config = dict(
    win_length=400,
    lr=0.002,
    eps=1e-08,
    adamw_lr_other_params=0.0018,
)
Rows from block 4 of a small sound classifier, named by matrix and row number. Rows with one number belong to one neuron. Each number is 128 + 32 x the weight over its row's rms, rounded and kept within 0 to 255. All counts start at 0. Numbers have three digits each.
After each neuron's rows are labels from the 100 clips, of 14848, where the neuron reaches its largest size: "peak on" is the class under the peak. Only what is clearly more common there than usual is listed. The data: tunes sung on syllables by a formant synthesiser.
# gate: MLP gate (model.blocks.4.mlp.gate.weight, 768x256), inputs 0-63
# fc1: MLP up (model.blocks.4.mlp.fc1.weight, 768x256), inputs 0-63
# fc2: MLP down (model.blocks.4.mlp.fc2.weight, 256x768, transposed), outputs 0-63

gate.372:143116106132168141100081139141108170092070122171120148171120062089133052161111131124168135108066145130087090091093145138112172138132133110115128060118160128127141106133101129116153119113123137
fc1.372:132114161114165119131101148147113107142075099140137165135176068146143083133147116122144142129162117117077146082136137127133137149112119145086137134215147083112146111075105120177142073139145135
fc2.372:123066200149130101112210136144140111141094149125137110151173159079164139133146085119127129158147134076032094157088047118127105076167122103137167100093192126148160135127125163129144156120092076
peak on: /æ/

gate.259:170158137110164085102197127138126128135145087110124116110168113065133159099120127090111131144158122105127167119160121167152128097156154106088182083136095050101162130086103091130197109073120229
fc1.259:143179144126107136121121125131162127112145107122179149163164118085140158130126167202100142107112141166153137132103128173161128163131151104028159116128035123125126114072127133165186158093103172
fc2.259:184103129079156114125087119096126175202115090170101123112184137156110116141130119173191149089143138151114138143124085173130124053042117127149133137118080145078134101147133121139139083150148081
peak on: /l/

gate.148:118134154143115153151167116135116130071095173172049145155100103150093128135156122145130137159101111124128169162138181117139121118135147121140107103168145127149124145137122173169144134217083174
fc1.148:147108086139131029125122127139094122121125121053161123100192125124153134081099140129096122066166132133147141135146129118100102077105119131098166127118133106126159038086138091094099165129130081
fc2.148:134131129131101163064070129109149148186121128144125112189111151099076153116083134078160179132181100136124132137068139117157150134050137091121100129123122150111140151130132111122089081136168115
peak on: /æ/

gate.66:048136108154139131130193118146121143150133071102127129138155120139132121138163112117152146087168138182081154121187115137150074149121118083130119099146124060112162146143127128129143107130133099
fc1.66:101158116148072072139128116116191131106103141131084119108137107158132151160090119129114153148119107141140058187124048135193175121151133097169118241126150136104129103101149167170176121156171183
fc2.66:084186170136150122118110132156134098077169143153141140139134129103155122187130211174108132127093107134093047127130116155120136135120136143127120047035146122239146155134126150151114132177142111
peak on: /e/

gate.271:075133137125110081124121207028161061154203146135058127129122156117159129142107134128132186101105132116113134140153072123129165134116129140032170150109134181144115190153096107139099145092161146
fc1.271:192150167132095104146096113098099131122127155132147132101125171148134130130104118138158159150142198103125199173148129123068119106179153180139125132154157129070132119118107121162131117138088141
fc2.271:080094096114141082170140076150055123095134144157149068093149144113209128138146126056084170126169119136113114137143154165084131107068100133169143112122020199097118177127176147106133128139122128
peak on: /t/

gate.648:149148158128138124118084111133126131100168141146200077132091187127158111156118105095124109143160122145098119113084095109149092133103212120119113137196133127079133093140143121180083108079156153
fc1.648:087147123133129159148135210110144113131109174172139125146125107089141116094172113069121126158177114104078117179071161136136054128200113063111132078181095183086128209092135131147036141188118113
fc2.648:144097140131125146087115131129117143089128112116136121129119147148128231146129189124083131157151134147104117134108106105135112114124099186158129121116083175152132111134119147086111088158087099
peak on: /m/

gate.165:203097133096113152137120127133143146127123137148119215127140139200057068114127126116174108099145096099105157122125081145129143129131078133143142065159107109162223167073106117087106206129128074
fc1.165:075127118128173113114128133110125100145169093103132102135078130091133156157134126124088130134109142158119142167079163103129126124156161153169158154129120196107058123122097113160162089065128198
fc2.165:139130115124128119128048148139074133137071186131107123109128138123098211036107156126160136107142139099136028094129098117152124095131139172117109121172083131135133133136113106133167152150177158
peak on: /l/

gate.61:119183127141119131142113111101133131138098140125128144133161114157129118125135059123103081082128100066118127116139145161146070111090147148138151056164113111120117146118109121157156123069128119
fc1.61:085124130151136119126114082168077150201125135122121072168132141116100128130077186132189124093139128145090170153139128113094152128124133126127122168133172120143094159132127140157097092126106171
fc2.61:077125126134124161141133147133105147144103135119134119159114110151156086046031129189158097060064196127098147112120135126103132115131119155154106027114127153158157164142054163103104104127153209
peak on: silence

gate.442:113112180116108124158128137125136178087143149095160084093150148181130116107121144102100140115144058121106107115139120141174157114129174130063195151159144126153166131066155117075051154171130121
fc1.442:099159123153093101154155138131114091152124126137127102123116138193128126131115121103136152099150198190168136081119103075139132116147118077216143193101128131180125148158168137133124135085078135
fc2.442:038127113130086118104194123118170099120107127106076107142119133158131144070201130068128126104130164105107118103140178055127126144116107127085142125147093099120166086139095109132107106105143162
peak on: /æ/

gate.371:136141130120105119151169188149114041129198169129130129055131120099130201173150077074086070133108148169082172144071101130191145080177137108079123160099141213103145155070093117115138126144135132
fc1.371:188202163101091132151142102114099123145104103076124080142129117090136172124185161135108188109117083130109119113111164128114121129137054127119147123171122163159112145126112152011161096150093075
fc2.371:123163089117117124138104105066091168080122148159139139089107104108156100118156164182111119186139130100089145147127104113116133136042069083095125122218125107231118138041101161129164134159103066
peak on: /t/

gate.489:173187110116096170183080066144196204081124230119118158123121101114126135130147158130097171136147144140131117106113118146110105104131134216178120087151129111167101082129109125131132102099131143
fc1.489:138130079125129138141095111116110137042138200148109176111084126148149167178117098138140099161116149115156117125147128084130089157158140161114138103173171110194136112130135168086086089136170129
fc2.489:043124205103057139112089135097133191124118146140174168136121100130116150176127156128115130183114162124144133140157105108118140124133175163121150032134130102130119125129114117094135184133136153
peak on: /æ/; /ɑ/

gate.469:155076134131130129131226150099145142099117126119140102121144204139127147196155136110142180148126117088116084181133135053138182152155162123109114125099093177161126135121145105107120169097062161
fc1.469:115095134056141164168140102102114117160128101161117114115088107138078150048141130162092143182142058127134114124127143103115154124175172097103118144139076202184105124128179146123143133117084162
fc2.469:123122159172169179108123080116092127192142118077106117124129131145115150106159115138064118115137153163175142139164133144095130133130171086145125138130119178127150100140174142077086129149043132
peak on: /b/; /m/

gate.379:143136148081087074154077131097139122129094056182136185131138115126122059048225153121107090082102125135099170141101126106130111102063108070131110099195120084149151127066148112100061129095131146
fc1.379:125216131129130117200204083133105135134131119176138114134093112133137112118083118100146123124134137129100182154109110094112124182220116171104152126115119129086148114161121122128166067204234182
fc2.379:140086143125167145094122186095116152134201091138136136127132086126110104070128095125031202159181155162131052131171150132132159111110121126142129122078106130140137173108124108129130118140122145
peak on: /e/; /æ/

gate.174:105092116090105087166102143055128163198129165140100175119114167152150151140107165154204132113122107045072111130131080184155130116103131072133117150130087180119067132132161128077107165087132163
fc1.174:114127077103164160113125178095120121100157143035103191106124130133136127148178107089193099132137180147142097139076129115138100084147147135122081136187085094083120119150097132146133113115147123
fc2.174:089089134104093158127114094141089125137121130137146111157159133167149127068116102150144118066158092125097120123167110130143097027162123158111124160122147148109120098089104132140160185141114154
peak on: /u/; /o/

gate.294:077071145127111156109130127103123111126084122050119123126069125169121115115111131086125184127142154126093121124105136111151098103194170137097117110151112098161156077075188161124170092063180129
fc1.294:124078165105086162108144094129204104142050162068119159117025123165088087129064135115133172099118131120125123123124188122190097138187145098126126121122111150150149061073177151104202101083141153
fc2.294:120126174129131135049106151145053161188132131102156109124104120168077065108127126164137094127115108187197039038164092144166104146103117123094124159126124113132150110152157111097143121130134150
peak on: /i/

gate.618:122128134121145111123084125153141126092071138125090127109136018185114078151083092144124171131107117116131155164155132100131140121132117140165100004096203102153193135073137185118124215122102165
fc1.618:127153106108065128098110103145050136148219139111113091093127109151101156130153085109153133084097188080136122172145179145136132114145130147142135090063107127115129150087106147132081155107114129
fc2.618:207133081076149194156140157057121154127061098115103150086084131133212192116151168100080133200084162137131129197120132208152142096113167127153114108113147147151126144096130157141143172108119189
peak on: /ɑ/; /æ/

gate.355:104142108074135117132187118146118177125215165036047117163160156160158121123132142134124073157143146121178128071121246138136133124117101108117125129140130165145144134138091173135137167134106157
fc1.355:180058063182124115163125114171094183142141129113131121127116111127126123165138080145120100138074167145194159062112191208133135090139110153140150116132147122135104127129136158131151118132111125
fc2.355:126160155192116154156139129092095152178148085139082078179112183123113151110134126124119191125139144127123149110156121124176058063107127088145147099132144104197112118084120140154159112148137132
peak on: /b/

gate.201:099084099180154158184108142172157181100128151141162173083127114131122068146067126113175133167211141122066124157065117082109097206129132129110169137131118130126131126113149136143107165088092084
fc1.201:077144059116127163158122148128114145129116094131179175125113074126091129163091126117157089214175126152136125159096159119132081186147152112147141165156149162135146065137158117167110138060113129
fc2.201:148127115125156131137146153127118132160073110078146107133183144107110092183177077078144145119143157127150129098071047033155112125111145124143076105202091188148160094189150144119126113189114126
peak on: /m/

gate.133:121163168124145143194170137079135124139116129121079148111135179073138122166133137129136131186141067138120143139169139131149124124152198120142146126186121184179100143131116136128123137060128181
fc1.133:134113089178057074101120102137178126112167130128100077122138149101089118153127208222102115177126170070091165082144124137121155148129100170158084124063187123100127122168122088128127145124149112
fc2.133:148153136107082145177120152128203161178109155138152079188147109094124179075130150097189165113137170110095137139163101125158134091130078137161162162139105101084162160129119114180184110124182147
peak on: /b/; /m/

gate.603:161114120124139136114083174144097100075161122089158131239169126077137150103125173133060147106077123164091102120136169177144156130209112073104121113127138124109118165095141154152136137111153128
fc1.603:134100171112109128182094158200104136124155170125164115149122150163142127128100169126180166141098075177126121132086147184150120171097119086163137132128192140126121151112109147118127109122154114
fc2.603:079158088189114185131201116150178136118116103147082174093084119127127033095107137134164112080150140065161079136132092128113145116093126127114145135133035152050088091137127114071082145092091123
peak on: /u/

gate.55:101109127092108113129172127144133124111169128148075144146115104092138094214155078075124230109151101117079130176150200184129101132172123086217123129105106120092067128134134138095153130128154133
fc1.55:152113164129099066129127138162097095077095136057110105107131150121113136093074140149083081104133140157151135147174085108117147146200122165124091144116103132120107114117094123145179100166160097
fc2.55:108090125102128130178131102143150186140081108143130070167142084108191090145127153141129180172154137149054124168123162080080113118072090123162111107156121122164131132117144111140143086069109101
peak on: silence

gate.539:131117121134081176109107094126144143129118156132053156211054095163122141140056111065092154119084124146156114106109130176110116118124169101127126085228122082119130111118146146093125153040144120
fc1.539:135116107118129129105136191133119122132124154173150081085099121075162113140157196118168054152098167099171135098137124131128145116094119099167122110098159145109143144108108182118168132161107127
fc2.539:146137122126188127143117102153089127113141148127190064063162101114110125110138109152109037054039128129124130130120173146111119128135102167090120195088159115124110181097117120096087112141171166
peak on: /ɑ/

gate.585:149102153104163091095115113117119122165108169114161129128154149139175124118108123123103152126131207143016145123101165109109150139148050153091157111064132141087125088154125101126124093103090121
fc1.585:102129146158143130120144188142150158107102103129124191135092091133140169157109212123132127138102199130100162144102108171121165097129139117146092123163087036126128177162153152169066139128113060
fc2.585:195147100126202132127070149107075128194144131082177149146126090145144082139145156127196093161126097147076127130148109135135189162101170131119128122059086141076127149137064143161136094112205123
peak on: /æ/

gate.160:170112122082188188104065176161115140125120119067039123155174185129138076093120146146102134117049136110192092119124110121115121162103157119124112017147138091125121141057153140084115131133131102
fc1.160:109119123046215102103127131069165100099189131143154114094076117135121142187113156129167152079189146143119142184120104140132156130139126163161117136135133133127133137114212162153113118164129128
fc2.160:167143184165129136140154150104103099161098150171063157153128149131128131175142187147092145101043085198188150152130170115091139133109104106120181113142151112131123079168102116068188139144156130
peak on: /e/

gate.401:093119164112142108138100129143114177179084129141138099085130128125066055082106165065151075123121103130115149089139153155077098128118128103139143127148136112162102141141144140153098146122113147
fc1.401:130093151148130144131130125177170123133137119064126205123180122146108097127116148105138035144091170093149119133066151155088124134117125180133122093162095112089147138111121151149119117104132096
fc2.401:124102118113120088148124196161101107157104137100145138088168180123085147127132106151151140171088133085166123196113113083103086121117164027168150094063121142111144133069140140134074130138127140
peak on: /e/

gate.643:081113147164093124119113148171132127174115096114119226097150112110097124137169128160153157113105105096105143107131121090127141190163155150120148091115144104135148193105211097149175053133164139
fc1.643:128118090158111186053143121163146156129126125146104128103112129145134096092133136105129152130179164128151076138139134121125094097128122118129153139122109129146151159196175113096165187074169083
fc2.643:181041129114145143150148124146143141117156104117100092114144124112111092130138132122103189236085174162103107108135144056101137164140191097048148130207092129126151182126116136152057203139067076
peak on: /e/; /æ/

gate.141:153090178135149183090164141135124102112052131157186138034095126134160115172145190126138182069169182115111093101156078055111098101171111153142119095114132125120142137181183132144200146121148169
fc1.141:146172158145133128128110157130147156135095122173136192117124154174084071132156177083107126141154091110130127128152131109116126131112120128091153066174121105080147096115040190109104093144124085
fc2.141:178149083108075162113129155088127127154152162159125034098117171164069128100143143137111151094106114136116123139088126130133097096086142114169090128130116051108132080112152119129131124108141112
peak on: /u/

gate.584:088137127146054179142163138109134162118135172125126191177133112102136128097148150137117137145094193149161173144127180136127124191114132105160091109125087126150122174130068120055079165100108144
fc1.584:157075090136120084215131122131115137089117114074094129186118098077097126068155155098127065071123128131143178098148147118088127126114142135142143102116132137140130154145161125094110109216179138
fc2.584:129133166117176135124136116131135143087123109074208107162085189099080131195099132145157145089167174118132125143045148060095100141174156177106124143125135128070098149179124149192133112104127134
peak on: /e/

gate.229:159122117181078109140127112128085161174106122116112124142112136128092152062154118120143121132143125186115129086085170149121121157121140138130106080136132194125144124088116073116142132156131123
fc1.229:129140087125154093090114151115130156170093160112153146153143179114162123154107141068178141079133135131126115156115205175132094082171136159121121131129105139111136137147141093094100168144122127
fc2.229:145128100114072103145166129138105138128124113147107161155160126125142161109088163101093112135109185149112213101133129124126092099119124128157101148128116173183144151127088177145090113145116126
peak on: /b/

gate.149:154127144112149159128118124081149144131115103093078147069128154125148135143182179192156163114151156169107122210148123133159004147169109132115136119144145068182131136052048108062183103061157090
fc1.149:155124108073104163181141125160116048126134081110088124126162138134165064123132163155151148151119144128133145114129129136144123109089122142128072143125119071147107106058120128083113162134094127
fc2.149:108125117123090071169112153169138124086104053084148125153090103128085117167131149089119217163120153118124165113117105132127120070126116142116166130118117143165203128105139109036132098136105065
peak on: /l/

gate.665:169061071125082129090144130158176108138116127100125142166108099144159126050124131101094126125110149143137131131086103210180119091090190105126106089011125121128134144032099174127112111034102131
fc1.665:107113168050097107143117127122121153073126124150098140080140090134096084166116157161156092213166149119124185087158162078074141133153085139156141183162144167116145113112073127136044166153140108
fc2.665:144174114119105055102175148162080123120146127206124075064097102150071108127161154145132132096143102128136105155091106131118133167192119132081144167108106114152087121128129144113174059138128177
peak on: /d/

gate.656:141160128102118204061131172034099120107117160141135148131133134111129151172106110162136132116121122113141161161122100158128126161180158154165109175110121159109146095109107096100126144142166154
fc1.656:120108131132155129161128072100050142127094162185166144148084092115097137131141118131139125118116167152168187142082029064113132118174088131143133140134163160093109087154139149116119171138147135
fc2.656:084120190126104139184179096111120132063155181114116164144155135135157139146121144131059119087151066114140189091080134133174118081128096078094157125078214159124107098184174126128146119140136136
peak on: /u/

gate.169:120117123215105108151105108136117074140083098167127127119120138133128094110085068179115135111121121125118160085139132120112144124154134125178097103150182143078133080173170084131110125172117108
fc1.169:093119132129169116132092138162157095142149170122130091115159172112134141110105199142181111114099106112072103090156121111157111144183125143192139132109164154097089154109137109085153123163051101
fc2.169:083104072128144110136125127117137106049159077126147165129113192135111110122146149135098117142156149135154143078184095191105131136079148099111146108116097157154169122114148130114074092105161156
peak on: /o/

gate.714:124123162077161156132165130133139141170128105113137135134116147200127095127194186153131108116114131117074098171124155073119163121132084140128137098051148107140057154092183146158180144099116138
fc1.714:133116106166115165128085187146072134127106128112086143122093159147203122095184192142103119153148091124130147093164138137135148034167134140163137202065094114128095151117100076142165143083179166
fc2.714:114115128118131163083034147128128145181102157057122098128075079140128118144166159093128122109134100128113137107122100129127118155055132116183130093081076126137101112096132090132105111159115088
peak on: /d/

gate.70:079125130156083172070130060115131124129116067107115127131151137154150072092153115114120159112128099124103176099143088089151122165101116052103139110089130133056104089138114124103083111217137153
fc1.70:124146117146106126136146116182119097145147148124132121138083121070053115081182126107128118179200137109135145200095094087123114173101126163110150092079094101137150156140092133109105093175064107
fc2.70:112131109125152130155115127120122193193168073118148095137161131128157099139123142130133122135083123124100153130142168095147106107159118111092176141139076112113191104116130108081108109140119173
peak on: /m/

gate.430:102174118055140147152082143109117151064139055075131119103135128138118116140131166189093106195118128152109157048167162127184129124130127114188156187165120169108128163182196127109141219130115103
fc1.430:177158057138127134171116121126142118149123150110147149110094142139171103124065125138127116113180148089153155121103161089088131129162144186180122240098133101071122060098110120149133093130203128
fc2.430:194116055106110154171163164099182133068082097141148124125125142198137129097145061081112117153081171151137159123111126148094115153081146140120089158088103100105118181185181079128116105125129136
peak on: silence

gate.79:179086120176123163152140141121106094123124120144128114106128147119117108086186137180133099134114190138135158165090192159139147087119132129140127165100138113128113090203211093173132127147119142
fc1.79:045145126111130141153093093150205148162041185139107155093132129107086134137146118103112144104143072119117119133115063131092117123135099131085105084192158135130200177099118109116148102117134126
fc2.79:140166131146113121099128166161125201143153124130107113128145111096078172114125128094114154080094129126116087118107154151125145039188211139091141135158119144104106085169168183122141137097114129
peak on: /t/

gate.676:081116081108176131236142115105131127098083096188118127113112051182124145124169140185056138197120093063103144128129109094113168150118158141083094134158138112124085118107148122142120087173120127
fc1.676:089094116157199154224151125108142046098140108153143116162111046152157132177186127134089154166115065086117134133119156089051129148099120129132129147137126178091124139127162149130137109195118122
fc2.676:165114137085076086068115087111136165093220106117109167099130126124140115093128140121151106140093233179133161129187088144143130130131133178081136130125090131148129137191193115151134183131127133
peak on: silence

gate.68:093169144138098101121128119111142100170094140094120157176103139185120154205154048132186100168109063110065101150148145145187146116117120154184165102153154132136108108158084157161170127092125137
fc1.68:127172146096104122108126068151080086223106125135117149187084088176147178123152126148129137131090098143124070134054172122115097161124138047122109068186118165119106153126086123145141101073165193
fc2.68:149148149145118114135175119154175122119105126104041149175100128103109096138133120130150141120184141146082104135119128152169081150141138130108147150134143041178124103076118091167178143120124130
peak on: /b/

gate.175:152102125143136116128170155116141198123099142154132131118230090131130150080109109146119153129122154137098131138097207126165096123132146117134148143133119112201100123161126121103126130203039139
fc1.175:151130125099149110121114127127103179143060092097107097171095112151135134152166123166184147154136147060091127167191111136070110146132112151127184136069152130128187118154141160134141102087180121
fc2.175:072128136157116116146116116080173137151156140159191131234100129101171150121123078114166163082121160123195127153123184122134096106127100139160123055134145134101105125126160098185116150090208094
peak on: /b/

gate.471:127135139139143121101145126139174124123145121114159122098149122086112111146134103073129131122125174194138130119117130118127150146118215130154101128062111163125109083127128180123129166135169186
fc1.471:121209086068131133062166153199054153119101121151150104126052073094133122149139119115125185140167146131165159172112151093121135106133129132141125126127120122137119139128091157198188124140112092
fc2.471:136171156136110090092152149131077122157135120147168132106125051114095099154068135109082163137112105179131101142087140160127066139133063065130142115119127093183131133134084124069135168102072139
peak on: /i/

gate.63:070106139124149126140194144121131117080126134118093210142154123148105115134164052137172127185151139171100136101128111097135121138158140121184166140137053134129129150122093123155142182093128059
fc1.63:093131093133146128171192156113130190109118086108167061140120168119164131163152146077117105202154153089147112139081131099161088082143081168171155126097201091126133120155115120128092122111108131
fc2.63:090091143128158142133186128080188127121150083125110118168162084129212114055140097089107160129109156122130076115139140129113090126132086142091134129131145208125130140099176137150105153127113097
peak on: silence

gate.667:145222140190084096130200078148120121165125125119126083118115113115119134122183122142135155075128145129142130063183118178124161105193149132126199122133127071127115174175100127111114122064157129
fc1.667:071166128130110073154155084146125098167150146106129058119090147114124168132120178083159148113141104135101124116195121194178113123174114102134070102137137094114124161147140098143143143137138136
fc2.667:128183197161108130150128072105130085113074127133059111167135125140137096145150118164102188164139145138135142169165134160165133148076139124083175199153143150120142055138098198106162095119159124
peak on: /b/

gate.217:100060096157154115146195085185080153082130117137120122121133086056185075092120081051162148161217143170160133095132097173130095161165088068130109084156125122077145123152107120121101125096138093
fc1.217:104112088101079099131162068122100094062105147119141127139148142129104087058123128127118112255158055131128061156135109164138130149140169101083144080153130142109151184143148146183122128083136131
fc2.217:133143120180175143142083181116125127118074138059127121171194112084126091093083121128161096103193128135084124126138089146129144091154122153074110142093125059106168141161126148099125083084098183
peak on: /u/

gate.341:170092136103121171185177192130128164113127118104099192100127176110123097118071125177129158027157073136168109178124131125140128069116091123140124153118167117132150147140141116122173132126170137
fc1.341:124118129173114090126097125165125118129149120118118129078134088150127143103127138117098210142169121122115133185179164145045174038156080107089117130111072133129092174135175128123130138148120095
fc2.341:183084067215126147097085117166083069108089148166131119137152074209109152115124124070109150217142128123164086173103160125160145148089151142083171158132077130130087124137096195099211120176121129
peak on: /i/; /u/

gate.368:153079160125121116061100142072113132147102166111144170169087099124117116111068122136127127150197093147063121152141100149121111159133156094130074120126129109110196067129137130111092139156099083
fc1.368:110138073142195099126138069128115124123179151107094101155137133102126091136124141233129119114103107169136194189067171129125099136118139117139159105118116104133092133181120132133106119134127111
fc2.368:140139099068190079122156175150116123076132159141158139149148084168139141131121038143121158133136063110146134079101136176128048137138114106180188096058130147114177082118092126141070128151131109
peak on: /u/

gate.655:128133126131113129111137101088181157157113132145137098118156080093125122115110093083157138143107219120132125118121076208156136101098138164124185119222108232170109110090092134168149123112130116
fc1.655:081160175113126135127101093118126123079149142137139153125109137120049145075149165099127089096137056127158173131113087096064102195109114117093108128123167129131134166136093137090100143036143155
fc2.655:056188137118141168127132137158140131117135139129118147160088116122116106086156136127162106142114107080119167136116144159176172132207136161216134141104192074098125103133093101110140189090102139
peak on: /t/

gate.761:103098193134093128027127116107104170089161075106132183120115073066128148117067097112133111146153144110142155141113116119095171102213145081150190120160173167154120103078152142131111129110181153
fc1.761:084112187166104130186129113158153140129150123091207093131125163124100136064096136134076182131180175118124141111135127140147106133167106170097116155115114085101140100134131091139105064113129073
fc2.761:079158165116109103146137122123101089120222130157168125103131211099088142140152127136118122197092076096170158137122210110091129129188132128071071179135054096159175131130199096134117102135090200
peak on: silence

gate.411:137139135188096107137146135119155083091100116053109170039060132137128111164233127184135142106118138198135153152146133157096113138156138123115171081098133132125129178048128073107117136140126116
fc1.411:052140162102025175152142161176151133135164171131137101113116114210084136075104136144121123128154087121127109152122116137169130192130109104137128150113130133155123127113197137149076107131152119
fc2.411:154075121123132123171145165150142116119080090124183076127069072151163090137150133126127105182130119184124078161171199198171125129146122092102137122070098112199102123145108167146129112170112126
peak on: silence

gate.496:158111167101120148152118150096122058130126137154132183112166124153098177135172127135138091135111130108054087168138115128103127128085163091138101134141195125084138088215038102120153118117124104
fc1.496:093157120085137124148135121115134153156127075143143115148136129129110119098127102139128131098164121135101113144130148120149133080150057155121143093128165073115160161132114096127133020109096117
fc2.496:077065153109125049138130097126135074152125115097098154166153136178147121122024128115197069172150112106127111117151187162156144115152116128157067176134160100131169130115108107119123102142128135
peak on: /e/; /æ/

gate.119:124128122101131186084168129178151112165081140182112122105138107111150147080162127121098111147168151117061118134159125157150134093192139175108189171106165117148129136115127115149154080137073145
fc1.119:123129130173127128165068133129134127039156066138161181122128135162122091142144121146134123152131147148159129127108116145118171147113117073101060139052116138080130124088160116120140159113100097
fc2.119:169152115226123089129120118154145133155164141138136099117140120153180100114143100151156168138068102048148170164126114132112133162107039100130101086097154113142122089121116124145171125102136112
peak on: /ɑ/

gate.200:153067130226134088122135141119107090128091118181183119100114096102152096139128146117158097066105141085165110107066065152098135123158133142104149233164170157101143117156129174122166136149160078
fc1.200:106120118069157173128103145133159143124179135111172118095155136109135144176124121146181136129106078131108113138165078125087077202095108087155149054091128136125135079149099120179055096080106147
fc2.200:133201087116121187115112135103093116101112130084237134142138171117094146168104156116154122116104116117209150107171126208080118163132120147084120113123142025098128113052122106147124143122129097
peak on: /æ/

gate.310:121117110100105114144140114080136093125126120139119115128067126110150205085166119226117160141115163170094178151123188173139128145139176139120179138036208140170107135143126133178163107088155130
fc1.310:129095139137122146068123102124151125138127144144112129173124108095113111130169128107156060097127053176133140105153127115095122128163099122139125118126069124103123096143174191146176162175136122
fc2.310:129132134149160181214130131155153139140208043123118132204138158114113090102193115144119153137128104127072161147081196152144158061097107100121162179128110115139135117119172090152205154120056103
peak on: /o/

gate.312:123104077158077130121147109084125094158131135184158055161118121164088079112139081155114152082128120125127125186075150138115131131061057123149100102110096136135125136177107130108190110128188128
fc1.312:100114120169040072100076108111134107144127089059127114083055142174109100135184110130126135198106165102096155088072140103093120170131141160133112154080131129152203212118069090113159107122193106
fc2.312:104079135154165145086151125136158160181133092135176152134144099127189123157184163136073082151180145146117121103131110152151117062140114125123092075093081165126132170171111072083123114159081143
peak on: /u/

gate.89:120041134202085128192124071128136124177155146102142104067123163108125158159124055092060129106176161168133145084095159119120128181125093122118133156143141133118172137085163125101054222129121158
fc1.89:157140151114162077108103124055189200086151151105106078132160142177107128123110125168116130082127109134119107141131108138151108137084091111157133130049144137079072120110193051102130132128177135
fc2.89:112127092123084120070111129126125068031176136094114128127126144194163120072097142137113119115186121086154129082126148143162119215131089125101087147118131123075179143158140133141167121168195146
peak on: /m/; /l/